A small image classifier, trained from scratch.
Training: muon at rate 0.039, batches of 512.
Rows from block 3, named by matrix and row number. Rows with one number belong to one channel. Each number is 500 + 50 x the weight over its row's rms, rounded and kept within 0 to 999. All counts start at 0. Numbers have three digits each.
# convs1: first pointwise conv (model.blocks.3.convs.1.weight, 256x128x1x1), inputs 0-63
# convs3: second pointwise conv (model.blocks.3.convs.3.weight, 256x256x1x1, transposed), outputs 0-85
convs1.69:474476460565515544539523451416542511452501492515532518468478473433440497496470504518623536665579484373572494478446559482449518474505496504500504431495545546542439444408464508494553492441469405
convs3.69:523517446463526541522469543331474476525466499456499551569536523436481466500530483557514542549421573581538485459446592545422582472508465505437492551502475439479524566535438478485533443597527532506482384379388428472444462430495513453515513577590558478448548519
convs1.70:423435485468524490546411473520606558566457447418510455518558518512422536487524438543516438511490560502596566485516577459442526527478568525528473536611468465495436475513559475557493485497491502
convs3.70:404415499397509479583449588457451487522587511495461413543514520550601457541545508474471557464587459482496453454494577563471554409596524454505459433527438464510434501563486479437460501464475436540471447503496517517513474573449409541533615417424538556450600513
convs1.71:616425537482522481524507528516525577426592460611512404482469529550547513554498567525541501480570527497439595621500530450485540515488452439576440544489559434397444553533476504555480495520501459
convs3.71:468486448571595496464544508521484509524521585440507592446482435531565482381585438516559490482481392529524468447496514561474489516455515521406489617539466421456511561546459513485516492506510599537504500512398452567419474523524492495494465453480440503516572455
convs1.72:553449494516549566464472503479496470503515457507525464496547536508476410452474513448450498394496441496520572509537435587512432434466507430523499469531473537577569666512519507455435533405495494
convs3.72:576513497544601567558563470399450495504492468519507489520562499555494516448510595465522443489467532492493426524455506453455550461442510362438530500503548512437449577495525536532546528488547582541499437597544448462481502448584584575498468423579446493556538500
convs1.73:479567632501443551520454561545505459547530553520560479434478473499574500495489478484495450421486499473540495427516518513501442443446486468454543476529407458528512456489520459465471659451543505
convs3.73:513444530458520518447440453521494559474466475455507558585561495485450444613497497527571545613506547553568451474538442493509451502537498479520503453504560454506525477441534426494540593560458397497457518440513503512441539512553585483520520474477540511578436452
convs1.74:482586533532533458457597511538527524482574471492596370460503463559543443548503503557531634520509543519515498470556532446506609464427529423432428492457457535556519530479488444450451497472537505
convs3.74:455508453436580447596431476578445614515442481415446608445489487510453537471389553560478505558497435441531462370486496448585497464491501552591453482515519555510417492451473483499438526449499432582547553511469573501483509515515479531494582371566535530487521493
convs1.75:532555537531453453479478544518586503562504465441513527489492590470494498471426489532523518476507628503422539438513544543535542515500548479503419554462594527432372631523578515539543481441548542
convs3.75:464405526554481445517502460579484516525554490487389402588529477552467396542534542431420546529479485482488541504563501469517524479511557518501544501530439477442533464476441587540540425579452514509460517551461539532551519526557401505444479490523513603497490501
convs1.76:465440500453548333452510493507511565532442526463479465421618560544502513479589551453501510435500437496482519481472432552558525577455486488579508530511432577554521480484516547471519473486437540
convs3.76:455406445547598495391573475537523503542452520562584580518466463537560484455440452484482529536493486529421496538540484534473428501577480489468505447452570455434488506447480481489499553513551530480525515472558489476489495545469576531487514446476460457390425499
convs1.77:480535543454523425484546585505512520521554540472481553470577554517516574507456485485471528516439491447521505552500412380428504523568497537608509529597495423494493542449576506524546465468521478
convs3.77:507433462584503455443474516514542440488472534487555541520504575494468502516529473511576617567524450469472476586565439489486482523542454463512499476476526481461497557600511509416458538568518516518528504507500557566475591487459487436529531425541485466405550442
convs1.78:562497415504425559482481429493481511474497467541454546489546582456473425504375436482498523531482504529568432502488376569446570502519438544527543574567465544501563477513587565600486433437554512
convs3.78:561489420536487602565567413477482464491474517461496469498478587507547561559598522484496482549469457531517544491475494550434534473556585470528496550530485433462539453419475492502460500575354434467518474463463528490477452370423546491460500435507510520499467503
convs1.79:580434517512558527558492515521493466453503477506617499531412489533487505506454571524468491423429436531476489434553526532470471451521446465446476504567460547498468498525506490524534485452527457
convs3.79:546506434572482504507462507493540489493469575420547522515440503602453520564580445510539428552601519489475515450546510431491508521435590499535511552556501407442459535518570473411379518489536458487509545534522534476455486409516534561500504521480503507421472428
convs1.80:508408512442431490504514437575480547512467576527397527445500585462611441429428421548450438467536574546463395501512566491522433542581549476513470494460597511602519562441518530540462496505543549
convs3.80:486532505509401536488461532459622537469608563464510564512579490516470519471473487521461506394464480540536501423522582491504502484491498458495532556568453503415465478519448449455430464565460445484424424524473454505542511456463444421508426430497541506512553412
convs1.81:511489445502608536508540451514553468417545373505468430539620506437554524455489514531542506467507477487460525428437545497518568530395493497508467518441480472488455491517532594584556643496559520
convs3.81:459509423510480497475572563521580513536567480496568523495456435606388530531417530426508529514420507533489535541501421500501485585500467508471419586514472446514529454541505528373632515544384522426484468438408511431533436552468466569424458462476488504473542566
convs1.82:595453572473576405480449458475483521524455517501500467495498599559532513517523545588506517491542561444569519534546529444458411515553405506638572545479431564495455531572503559391393493607491353
convs3.82:440519416527467515510478572538469424509508448525505488521454504481569501486501511484582494539534446507498575501567402420467438540523461441474534474500436466481477480517456470476585602585498515502571474471526512518524504563555500544467550474438502505548506507
convs1.83:547462529485463448479472390480558558484487539435507417436487600548546546481467542522438446580436497489485535520537483513554425590517436457436512498512521530570494404546510495510517538530529519
convs3.83:486514507492454471489436605604436426511461520464450441455500521550503530455540476531521437496458489428483537553485552582473432491529531489546488419435503533457534434535476447491527514500500450505510564498492523542448512522484441518598455444487503534509473582
convs1.84:540513412451456516483456510495497559570407487581486501524529438479507593519442470587448525587447482454461458509441479513537560525411497553502518593515521508504472549460503487554509522426544446
convs3.84:388591445523498474439566414555527549431529619555514480488514449581465418487545474504502472475500525483573477548512533562559500575453547424535481521568529399564532543490494536477509483526580522471582505603453531492428484584417573490472507476433471541476538478
convs1.85:570500513541636454480553472459486457528502473465531509481479500482506536562468609463415665445514539602509501457429551476503506461485546557493526472410427445452491564504549532629504467544573581
convs3.85:510521535420533527443584539491499554512606443577505383412438503532548465476583524505501515442496400523530456476562479485602403445500569440486528589547498522588471531498539453535511528626516503534532518593567583484545545486541497519553414522470500481589560523
convs1.86:452576469519517484441506421452530465569494494463551483521541535524442454415485508413395399406428463511422474575498537494498555490610543496484609525508526520544492444529615458497524501578519417
convs3.86:573460455567496401569436612526558507485446529487514474440523460546493479607509446508674496561415540438471502494524514405450481564491537469380512452469423512479567470478488386549556520541499580492531508517492492430509516421514454536425490580513515490538553555
convs1.87:459558443506517547532516512431524552478476587529482602501447470474487530443418382520515501475429427520452591569504557503496633487528424534484545570558497456565489474490453399466450435486515470
convs3.87:517447517478445496516500457503474494505536423531486497469460444511504464467507490451500457481668394477486478471484487510535491613446525529442470525485470468492495529526463454383419455551444502457477524420579553465471523528482482508443507520540488560509519522
convs1.88:496469476532401570516554465439577547523544540459548499517471511504456504534389439495542458553529565476543540515460568502570535410536467441554485572565383536523487512462539468461535527439515472
convs3.88:467519577498609582483493535312572577553542469453380533481550500473452554504521496485428451496530411414469441552417544518390540443584459498522457550520519552470391506404483458568482542512521453506489506514585325463581433560523523410511612528534374499523515524
convs1.89:500446492504475487452485434443440531528549481435542456537549463502458524444415438536545453519461498483506507545517518522503466548503459575528440548483526425531576604605437530532425503454568482
convs3.89:501520469500431515473497519505459515578527569500543524465515575624526539504459521620539489501444540471532523547497491533526467408488575468495496439510504549563508487570495602527437544565503533570428497475565510423550472435472505473550493497443531482477401490
convs1.90:509518474509496476597568503584575506409461538484470550404489515541572538511540369569461463527484615497567501509522471606614529522456483542498541520516436450378542480523517427520564521564522516
convs3.90:493551519564390578455579514459467575527471455510495466503500472514562498532450419445431437526529445537442443505473483485615350486538605492429509633538480388578484499508463525488446466484501418544494435479348457480477434528534502543401570530532446424553465493
convs1.91:561509533527405488516511411492543395479506502482519507532584554485540523480466536535437483520456447437487538549558498501457542519573515488429542539562505498437654393537513509513437534447488431
convs3.91:526541516532534501566545473374547435448544476563522481459518583410434496507461522585407590449513568446492475569505496502512565480503504511372508479504558466480586480502492574483541492596536517574447517544569638509536418451550560535398505558400527462559407449
convs1.92:460556506549431399557542393480378514510422432447569547468587506564437507422471474514402415514502511469544448537495431524499447468559561399452505507434434373503570482441501632436478507512540529
convs3.92:495491549566518596417494447470479403534583506455476515539472471507529651446516503461453557459488620552487428491508450572515496561490468592523600548497442570500541470519460479535481622489506489461497498488521598529346450481498557551425522496588546592474477402
convs1.93:535389512507576456538440449466466605511469452530499499475375469453480508479418483486526528506534496557466589415531516471552501449469522468466509430486460506437359568500444464532454453460545513
convs3.93:506517504538455525438541452463521516451554438408517519527510434570450401513520529448470424419439483510580499618412476441514480516493425580567502464494530425473503386532435489456489505457499466441499463530394549524456588509523475492493454473507610448438536477
convs1.94:453513584484632422525510470549510495475425418546504552467471477437554508528451507493461549440573550593533624551523497390545484514504429450458543472505478545439563500549503480532490519545535553
convs3.94:473507498553430467567472464523521599436595480524508537473527559503625459487476506473471469499547477458486459416442549556577515454475431469590486472555475523559484553499494455516428371373429427528458492500596455566487413502533593550462505502526432501407533479
convs1.95:478552555428432479540538513544524490614443376527453474495540516492427496425495497446502544470569524473573468518472463550573420450500499449428562471481431540555490507552404565435411523544508488
convs3.95:525510457436503462532523509505467509503559650461504644499509498511508491538539521425445545544501430465453486394417354537474430441455442499493489505485436460456426468495524472431562512509507453481521461483529481494501462414525465571425472475529472428451494488
convs1.96:495461462523536575476448463493461472583564557494484468554521542501420512509533426514646461482475544527447575593592550537616512432453464502561431547523638500518465504511535513419492499485576518
convs3.96:559486466509601565448420468471375516479443507369464462463439417541506493505489506475539552429564517468560434552577494487547540587477444496506459553486461465560460487586475576574469518505402491448372494520463499511560566477495550426449462436469546518432503530
convs1.97:487480510472572529511444484510482510485497440537482627555502497476527518479387462461516518547521519476558584621520489480533418449573479583574519425527494510569436460406433547451557525508591539
convs3.97:572526511466547456518557544495500606433438459498543482505471462540478406538553575505447504457478519439533467546494431525505502594540487542515483435533523532557558622455488569534518489439510589515529526430451534496491548435548554444522472414485506522471510551
convs1.98:513418525406502582535577520609526532483416562508501585460504505478575506531444457541625432569460571465336501521486416469461489590494509473471503529446473571451480542459579531437482516432516478
convs3.98:498495591466494499504476557561535493506594463579511556542526462511510496511504544372562531467475448482466500524579491456543556494569407570517520514488506600607417427437571493420503492583487398425526583403415431522561483536493536492485488503448531521496447529
convs1.99:501399516543500503541472511410576470433590531485471485454488427487456588549444453497482573484430500540485556462517530483505481515505465469454429513457474492403525483511438510595459503508543488
convs3.99:470523503516523422537551503440461428527500504560502410422565549472462484436558560492494572366504550520451513454523633538586506431548525446537403525435460501544499470557565520532463378490544530544419507566478576561541452474465409462465482425429509448547528463
convs1.100:486459470433649445484416563478531494510540474516429404507385469515578452530510513540459498488459534448433558477542490523474479496484575541382432532529530497478426494444512499460475526483490482
convs3.100:554576420526467489573472461536502433494481471520377491544415498467408428502424506520479527530518533478533537485461498517530444591634468542447525482530508510521489589491501510538514467579530458558446447492449505524442460561460503524479493518503473505593475453
convs1.101:503478471577482481507531501465435530556501532473509387517517495495482484430499512484455491581572444528652551440496564492553533399545516462498473634592466538449553374397493533490435486480505464
convs3.101:588478442501473465477560516528494479491487630530530473513518521488436595561522484411537459479445471501545573475460523465492604507488533421525469461566473589480442449506461430416505469545500468422557522460557494470528547495435460481456430419474474508423650500
convs1.102:470518511532566521523454556498517483550516498530621604510557485510545487460484522437582538535506450481574461450510467444556497521481486523420586421504413385447462466452461453524435545492496509
convs3.102:417404554534513504556555447471548429477513494457533541436493466492481416531572473413551464497512457543478496509495522517492479578489517435553452536552469458436495450495406517466563492524572492338551421416469496478433397483460443412624512535496479417441476517
convs1.103:533426490505466449464501469536472522436498461538542407487576583569509473561504544573346495475449427528552447422501476480475517529588501510522570541546485588527345488476555495435594483533436422
convs3.103:585457499595520391502534543539522496482529409431478530419535457468450476577503571478520434457552496488453465498508525538676540528470502479538397561529493588538502510467480596527432505491465482512545583464540420588473448621527510493567440487440466507505489536
convs1.104:491491406523553521521457511540495485477493466434539558505510472555368462493436537512562441522396461516559568445407506480439508435518498405586473439531502529567462466489519463468495511489502412
convs3.104:420565533503455486458538567466507479524466512563440535421558530534431480576494615504432428513554591468490509473443499435540536465508480518561494497448522532490498458487560412476500479482498492548625557490546500462474501519444510580597453547437422440480460426
convs1.105:466467454536521511541506430598436514481461550505498484475496522540425570543479480564499430480513652486509531525519514503496465496563524517418549530523547452469536468494449437557481383486485596
convs3.105:537441421564565543496512478516459467515508474518468470511488444558453541385484685592497545476586486493615475459507491452521586535569452486566522541424551439516575505512480570490554524509504463523544545521540448487562465482494506452482486525572514445543617570
convs1.106:509429503526438467503534480573551519506535543462541379501463516536450571588587570540424539373464502507513427475490510512492389531497487449500549514459497463459493553516481422519476446434459378
convs3.106:561458459475407435432453434571495383538492425526493546553504513515509509511486501588532600580471562463502562591438431440534437434533532501457506571582474526537471529485475476468615458487450546524402447528544523513574445490441470554478428488473546442482532405
convs1.107:552480417479477472557463498520492596492489464515563545517500485526529525522496573460436537541587431461437470527521495558474502540532506464526474599449386495495423515492515570552495552559614537
convs3.107:472574539376532455510544575500502472568492474609491553493570549528453477414490439486503545499482534444486549409478582500497467535532464500489555453421525427496488479503623520566508530525457490557548558492525458549458370424402424485500502463599507511508531448
convs1.108:572553498543491482592537540420498475513566531492453468463414495520586680472463529496486484540366587410487430539538462485490530568430545541407546458519477543516512529506447510494443531510563479
convs3.108:533520508542710500499491453497530513629524604524496545489510512543501507520491485563485498407588489529549489488626571498512510587455470398509498495411336505434535442471499449545579557478523506490550555498549472465478471539477435499509438538461417525439502461
convs1.109:606451531569531520457457454426436538542457515561502613540564499533489416571467622647452520412512605424499528555478506433471577532498478453493549535458536440449546519417466489468496461506530501
convs3.109:506520438514490478425489509497465573471454583514562407540496562581571501540513474479575456510307505491559523529437482531461472592493495528476494437491519435510567475503474414419463606505528486552525529466549523545477475562511439511521424520530550455460441472
convs1.110:535454541489571385511471522483512517476468569443513484474557582530479474470473451526487597408535494570435431558456485436486478514514396478530440461560539475530464516568442497500486502476471481
convs3.110:564469535500471462533549449438543514447526563517516530562497409437432536349425403509579486526472537497492506479419525457550438497509460486511481572467514419574477521453456501456525568491579472473502517458438572471535494492388569560539525420554495585566580466
convs1.111:556484488532475506486440415577524392575485481431508468525540496517483556513467473548510530466447365391497561519486554485454528478468492441556441556525501556442535607496474487458445480514551562
convs3.111:498539455469522565545577448446541449532423559474578470527522551396410490504524475425512467452618477426506487467517464456459445465396492535502528476554461551522430508505476544558552478429517545486477491512488481514493488554443625495507488471508565513491522519
convs1.112:533472560424508402579388638492397432548578477482526526451524490479507497493433466499591597410557558435465498537452477449504557411390479561573539480547513490494531471510456501524555504466528506
convs3.112:499508427555510473401526457508541515498455496470511470482696545473562438468548558554509582518497499488564499424488443448551484533580461481475435405474512460529547553545539461556545505582479467421398489390493477511450533533560618500466541527452525497548453546
convs1.113:468666464476427499420504549455455550541480499462522610477479508481523457514485565472518513405415549492546445536560503481530502452505472541463523497512540361483466487593500497511468537455548586
convs3.113:537485536487444562553447487526489535488448434430410506631526578557510475471494431448466459508499516458514483534549566430493664502505503508481445482444445488419466573524568475476483567585505513410492537462547486482497485434419573485583444468525437531473508491
convs1.114:415577513490514488496538522550508457536527609489485467471526457456534534420459472514533432557458540493519550451569471427544598447465544446523539494483505487441543573399516582466467508505518525
convs3.114:415574464402509557540432466538467552490514507428547540492467521479473538540454495520508500566433552466482564366527598475476524484501593503479455405494561530554580501553505487496598471523548506458536471502542437508447485407535404481449422444453510481496480459
convs1.115:453527634484604493540509502452528498483448541385464530540418497500497508528521577459459381517533509479505519460549551566449456497466583483447474488479455480445576452473506559493544416437626372
convs3.115:494469489545538440453472484528530589475515449504469513500510502526369491517504430517536435530596581476527489483544351480585385487565592488439473561541500556512541512621613536474458547458556455546542456469490533497487527475540433447490490550579461464445521536
convs1.116:514451423461469538473542515485430422468520557474516500517455536520578570499449576564503338519478459513474515457561529565450632561496460477550455500466470547403602588533546526454504489479538491
convs3.116:427466477471515514482609550551541603437617561458577502541581553594542518500466495481519480561477563557478518537445503435449518484500573489502459527520611510488551532493437508472522492499542518485447471584594526535483530529418476588482488589518501543389397447
convs1.117:453508600458473505493494561575550532512510431530419552457410460396497553456438561557500492483499500554494383482554537422504380468488516492521506511458526532648507505481440518456446623597520468
convs3.117:512606468676537518460488602474483574516497538595402509445519559497467446490421605503543520482580568604455554478524571417531474470540549526553510519569571463471540411565492482488423420466508465501537542476488577455530514492508432506476434430539464529449525539
convs1.118:497493574487469462477563455461554447516565473498469431448455566510592551595514500468568527476534558453505492546469509540414519513436414376524508571500512509407455527545453589506558547488456518
convs3.118:521482551553544483487574562541459495568472511524556360464500541512544464423533503615541447451620453580529573531496507500525536366430506595557499342470533589501442440429574507512495540466483461495608501526558421574442484530525490509473574625481514532563445478
convs1.119:438423569520387478575527516514568556508498497552461559551542473478399470505503532561520545510491537544462465460484521524558426537495572507459441366465479567511473580544584419474436505442403523
convs3.119:505509457521442457430369582493448569567482550528547614588488511481508573467583513509561445533510501488599597542450447474546510518537541569480527483488555515571542459530578440482520569590575484584541473417470471527511592481629484548454574554508607505443483458
convs1.120:350393520568605462448568361524442464448533551489499556453560443550537507435474565442524426466472566539638518451568541623495499567535495487489554454464526477461496502465455457509517460493577560
convs3.120:415501539531443510470451458438302539463542478542447461438478405465509446551500493432527430425507387496484548481498523541439486481453455472600510580509553475595525522428433482470518494492538470518422539451519485503576498506560428493609540562544536508518484538
convs1.121:491502464486487420534523505495473460498404483470493485429549493440445538480474482387517571566466483470459567529600503491524463558511558445396538475486513570587420485479522490677537532479537538
convs3.121:439444515476553496470489498529558509519568418535501536422526435405449554468488575478531469476469507566478511516510456510533444521528422528535501489434560525395493477504520523444485467570478490461486417400503405436490544447493589523489526532520473531487451477
convs1.122:455492530447380447412506591482520436472457483431474576398464460527568612524546540418488495464438431571575518416502477482484548527438571447446454412505473439422477494462498543460452517447545413
convs3.122:526499611557415524498574458548529500550559469444592587457457433547527473528529532469493519410502543461531618509529494488444460470563526542561492476481435537535573471514552473484453574433440472564510561566434563431484495339389509462449533539567495463461515664
convs1.123:514509395631485481509433493435458466552533561459504529500486521606519499498451484508505505507523524512516440571509457500461438488536499490495446482429536605517517471519400428558500468464469555
convs3.123:621459464528567538514500503482483454562495510413466482464479491467515538505535554515511562532585478517625534570497477527529487515451553496516567430498489449583495543518445505572519406509471458475496484487479567566524494461526489571568521552500447591564507458
convs1.124:517435551450570426412513510549421568481501407527575533523544493436477482471489506446432483462472509473439509473550510468530534474447431549496585552551394486560458495514537468509468601466465493
convs3.124:536480429467444565545460504540537387395511470477609415497526478471483539457385470505508342527455558501537407536500499539439461520516466477522485459572497508456545537500484452475383503519472488415403523557466476447522468515528497562522472462489403470431452471
convs1.125:496471520396489396383454571510442603495363572539503510426573523475422408471476537435468421420463521443541502480482438538669495486479435476508465468444492471481457513509493486512516512519445474
convs3.125:478436544510347469464525569463468523515419403513492512511448547461515440512400488400516388571464530527438512386389388436467534470496383510485444575557431504518484592489479423519488543518541544460521496569456463500512488512491510486471492448453485554513496409
convs1.126:446450551532540510536532390535474518482565548518481533483403522520513494595460573425524397579513556519463445481531574421495515618534512461518536451394450518500424423535487513512502441464449470
convs3.126:526453493497501469512558557551467422530502479511427466568470503452532463479572471428494465511459633574435453525613537519490521588477443590526527523546510592543397486470559568413526574592524596541474448520514535562486464509615500575528529583498639447544624402
convs1.127:566506540534468462512535478521518538443542442565487505541477459494502482545382482529485423463518485545552448568600498464521468526538473435506523441515458456446477432424520500557643565494450501
convs3.127:535434466499508409462487558533567530464470530547466497501534531545486571496535547455488439521598546519510500482541504560532511526580491469504478523368472581598490505502514483506560479527601441525465465489453498504513564495549553537529518406531510415618470507
convs1.128:452472531466501476485493550372532499484462530543575586606458404386533429487487524545453495506473477494523458512512571436484481504519552478562457506536521442512503473484456566545454488538513530
convs3.128:436470452498521550539550507562539499589542502563462552522515434514561562415531634432434419464459437492482528507552437476517456570493512518549528517496437571520528568527538543493515545534480521456549543531599447539512500496435480475521474480464517520555431572
convs1.129:513533423531530454482545406489513405534544476444524477533564538439457540398478495545552493517563504504455536501491487546457455485481473494457486569578471532494444517575512452535445466544571533
convs3.129:461470487501529478432477552486489393524482532489452508462454469407498418463502533496503597465549481502602387525554510435514532492584480522508571512510538532578414553491498555455493491474565518509538484438602444551612490456540483428491430492503567505480543543
convs1.130:448506454554542447565433466481539521538455546503514564523551481470485528509425399521522535532501402466466552545620522397481573631533505612489541522479546530453519396510514508476424455459389481
convs3.130:469482452492424459538556482477504510472525428434537499423505496574522523551506507550531427457504443505438485478545475531421515462493444457473438457505515506523439482587465502464517477458566450501503519489455545441464508451451565468415479499515459449440491464
convs1.131:538444410439539514482464485529486485494454428454527520633428425536497566440464518505573475538491521460373450515453511531525487517470494482484492424639441516515496457458463566399466545539494406
convs3.131:506488418459507504444541440559460482505557522481609502576482431524512524499538511446528422534491478505612492509506524483486540485460460441535451573562504475478507528473537431513490503527549488547373420515528593472560535504570516587523453489466490475525618421
convs1.132:465427472507457423535530468520532479486444528441467523463443525506465576566524550481506479458429465446466467514537528468437519571459446498562566508487420517513476507475452485442498441578487558
convs3.132:360477526558480485497544451411508491522488549403582461539438550580535475528483500502562518509545571536479474621478544508570569457428483529552545520518518466481430447494505576578511503416413506492487505537493531473571509476543518502461517568579434557484497553
convs1.133:466549490533423399515527516501492448535481507527557515435467429514495463501476609470519546562368499510475541484489463477368417487444451466424481492553465503448520512487608511580517460538471576
convs3.133:508500479480488400465454512473484541496510525496518518484526493511519459515450471509482514509498460531526585460592542544503442405512501552489348468457529486490585516530534463591554423610534511457441498491528630458486427483504520606501423434512594479515542556
convs1.134:470473473495485500458412453584459561559623555602573603505472515445550503461498488480443491517572494494496505500504478511519503462552444397441428497388493467644515472432448476477563457517480518
convs3.134:509597485447476477488465567429504575608569471509550509470518531485491494447534518538479496460408502451455399517496398533504507509490479538515583466592473494549473525558527552528527507492526403526456438520401474411550509492546469531554425439486569628548499530
convs1.135:443420464500388438530510526482499541566451469453544532430526532490468505580487495500404528443516591571579364568468472580420548621532457508588519527548448512512403456423550489538503496517598438
convs3.135:477360539503403530453572445593491520476532478611568441507581411498502524450401524559478456432483517505480538422527489549469489556537517612458453516491502502504486475517526527446544549447432489553489491418481552523503447505535463572465528542596511509503480510
convs1.136:477455419478487500478593494523554448499550486498495539523520423481502488476530555515449611476514469493557570519505427504567479497515428568551548523547527555485568434396420460479611447459511537
convs3.136:495444563622376487492429476592532493544448482469549520451523568535481473654505538593524475514467473483506554589482482470487413504462486457527512515421444557401512451496513504530506479512516425447469494483485447524468466492499626522453546436454499473491425454
convs1.137:422498474498459510493544432482422508604469593534458558493564542500504479559477573468494469478528525474477526479345468380567488512507514515504578531463516371480571511471408507502532507528488531
convs3.137:436503552349489543354514452487530474497537515497526505520506506484447468517514528474457525554508451526404517525543458545431475496505438511523498526534526581469460433496527517494501480452514493545538464556483487573518499488570452513532540564544473529520507483
convs1.138:409451484453525390566626541421479495459494513535471524452504536477506502480493373457458509493460468490550475536433400545501480526456490479590611492560502495531549499573549418464403481496471581
convs3.138:490592503587502499509491501550541500497501492477548495496505508565490459489533567466500623556500538481543468504490534581474494493465506517495560534371537558541403506529506463487549432576511457455428575530523512514460481499560516516564566458480543464402552524
convs1.139:550419541510507519508493476495554420501570549572374465518495605441461491487512489504502527539480494493486546506471561519433521506533548433454468463517512594513568481513438399610419508431555530
convs3.139:509499411422513483471461502504503439524452540553548548525425502485521461533491578518491547451544445468470486612458457475472507458397574460531387491373494459498393500503476444546428535355434562443668432494545410445435492458515484517576518553496499435534533507
convs1.140:504476553520441461424456477530467570498466438553537474552570474478417526427469550578452510493579523567547449448606465514423489588457542567438475517498518463421590511555588389427486466525558375
convs3.140:566475484448574504621560563509626417485455508542577619474586489488455562560590493521563524485525552610471316509593446544502417535484456464536552447550485517502568481557470525475508472432468539435452580401480540593530567560492510430542549446562427512524512467
convs1.141:559496402548411445484439537534598493429471473461566454495564521472513504526485424457473498422455426415510482479441441519451515504504438488491500538383456483424479528448437502515472522580472562
convs3.141:535479492568496531494463509476465545516465543574558568468455557531541352515438574466529541531563457523506399484494539526540585468486566479503545460428440495450488482482464500465482546496522521516587454482435384485489509524508484526455425458507473521480492545
convs1.142:572490474515531521565528466530477625427507574488487501447509533547519554557523508563536436553315562515548503515521468495480434564453540549477570505500478489420537507479463410462438539511512520
convs3.142:524484534502538456511482525518497561279438524415456421523466405532533510527501466555504475521625508440479469468562515487525536447473495449471497485442564478488535503465449414573522458502486475478531436516479486475480466433471454476502547509482526471542466471
convs1.143:652451515397463410527440461532462447470559605422516515426568478430460394518458453535644468448468497533480554545594484571505557479404527556463485467452578553465414565552508521500489480450438538
convs3.143:492548522548514461540628527465593569504485429487418552475476550536562540505554616531487529516410469580506500496488473520519490544513531482545530393495558456547516480571526450492507490544445507569512523483560480544484522473545497530474464407567536459517438442
convs1.144:465437455495494358532475508441512511564505528452488496473499575557556535463465382522459500514448558510555431586486503529480527541588476442609377537481440501489407463596464457473586480535400498
convs3.144:455481494531446538490406391412560509506517538421527522540558499535508530456525521595476505527418454459472461520492511428495385497502508532581481512526552415510377567524469556441453529502483520523572514526504526523495420468468461456507589573498502450508487479
convs1.145:574586577562507546552592521596576488501572536503558448555463447557456566554543512549431495437504478520436464549523606515471443442486473496535500570521471536512390482487513452532450506515552483
convs3.145:446472548438575525535415530485537523446483413505428496525472456530517484510498348518552434525491505482551430529483500555438466500473501515372488492463582563526503516445395358581498504592490509484536535476487501502471503460462480489421514517470544521553451513
convs1.146:481589504479485484523507512500565577532489506510436471610537557457520447440490581611361562472483465468494455509466548534462448531496462457510496475483551522526452507497506508450469493386596486
convs3.146:399499461534468447470427488387561458465469439539547450520514454420499603461435485570491514501491564521543428479483520579416562472586517539469410546570507547516485467483441489477515445501529397489501508474446598444445469562552502440543502511527468531423337522
convs1.147:455549469477450532508517572532478431531516563509458421478472467476543539508579471462493546542518489497512455530456554442499551586584523400531579536471497492516456461524490467729480601458554476
convs3.147:385526471550510521555613484451532494558509511523492482531515536558613520418446495443474543446539497563598558494527502506433511488475622441560495491398479504599500469423574480545453581477457588527561502521462564515510394513480480449520518568468503554497588532
convs1.148:514496471489464457469401505500529474564480531470476577536431566537473488551556472476577498598581532464527553424533640486561508509518455490541640500561500489512594426476539598568422492464464516
convs3.148:527483475555491560559505410511487511527486451461531576478498444502566488542423529465455517537571528512521500515478498485592453527468489589483426490547487507563498429481529493421525542488504526445527483454562546494598514396575558567527470495427495562494495582
convs1.149:562472495490457527478564481432513545471473426502540477515547483507539413453487542506418425465548470398483568475573530536477505543576576486503542503545488522567509449493543432464492519466560508
convs3.149:413551496540408460467502532454585565498480510529552580491472446564474450462512395524453481428485448472567525431532492564400499504503534538526506439437531470524551593496475626546491542450523414542544511411557509473497538458485510495583511469516433510526504509
convs1.150:464485490436618514545516527570582515522422457423533466569460536514553414519558463446481538482578513441529435623511508510508508580559432577409523549504502521607576474595489504448453494474507384
convs3.150:507506444460491473476484416574435510478542472439479586516534486469465549521484557403519561519499559433473461471454462401539501491545527497484498472502477525549534419499546456450533526576495462546592485505501464447482515450529464411493610560430437426555548495
convs1.151:510486542497483640415449448601474495590463515553463529519499500499474532456494562606504501484503505469552537590549514457459534485533456554524593527537457473523506540530550400516478574410498432
convs3.151:542522525455463434495503492424477619495501518587468464485489461563550487438532569499534481534539450501539477535492491485563378565472521414584421545499494518451476504423477453440497450406487472548543479539539472587456481504339600484497539480517458519495498541
convs1.152:568477514476467391469574450547470441487513464546630581544578504566596432443528472488494491483475493568631528441438529509504554523548456510466453426532468456503425515550551488494564480483542443
convs3.152:417587541518454554495492509515490407567485519476545459456440663544545518557562488477534455446432539572562466523500524447511488452499472515601491579547404488515500529451449471471467547549418515523479429479517486424557480533484528486579526340451537530542564588
convs1.153:549503511506531429515504495468502584482443581449475451464423449447457497462493475490335506478536468454509439430410426515552460510415502487427485489529505536519506497447564538442560599434499489
convs3.153:478423407556470493474547513499535501491498580510441534492533499536465444479491520497449490438520466486485371584534437525512539550509502571412467517524499514481472503566461534538498563578594471534435505590567542648611436428448489564526550479518486512526486468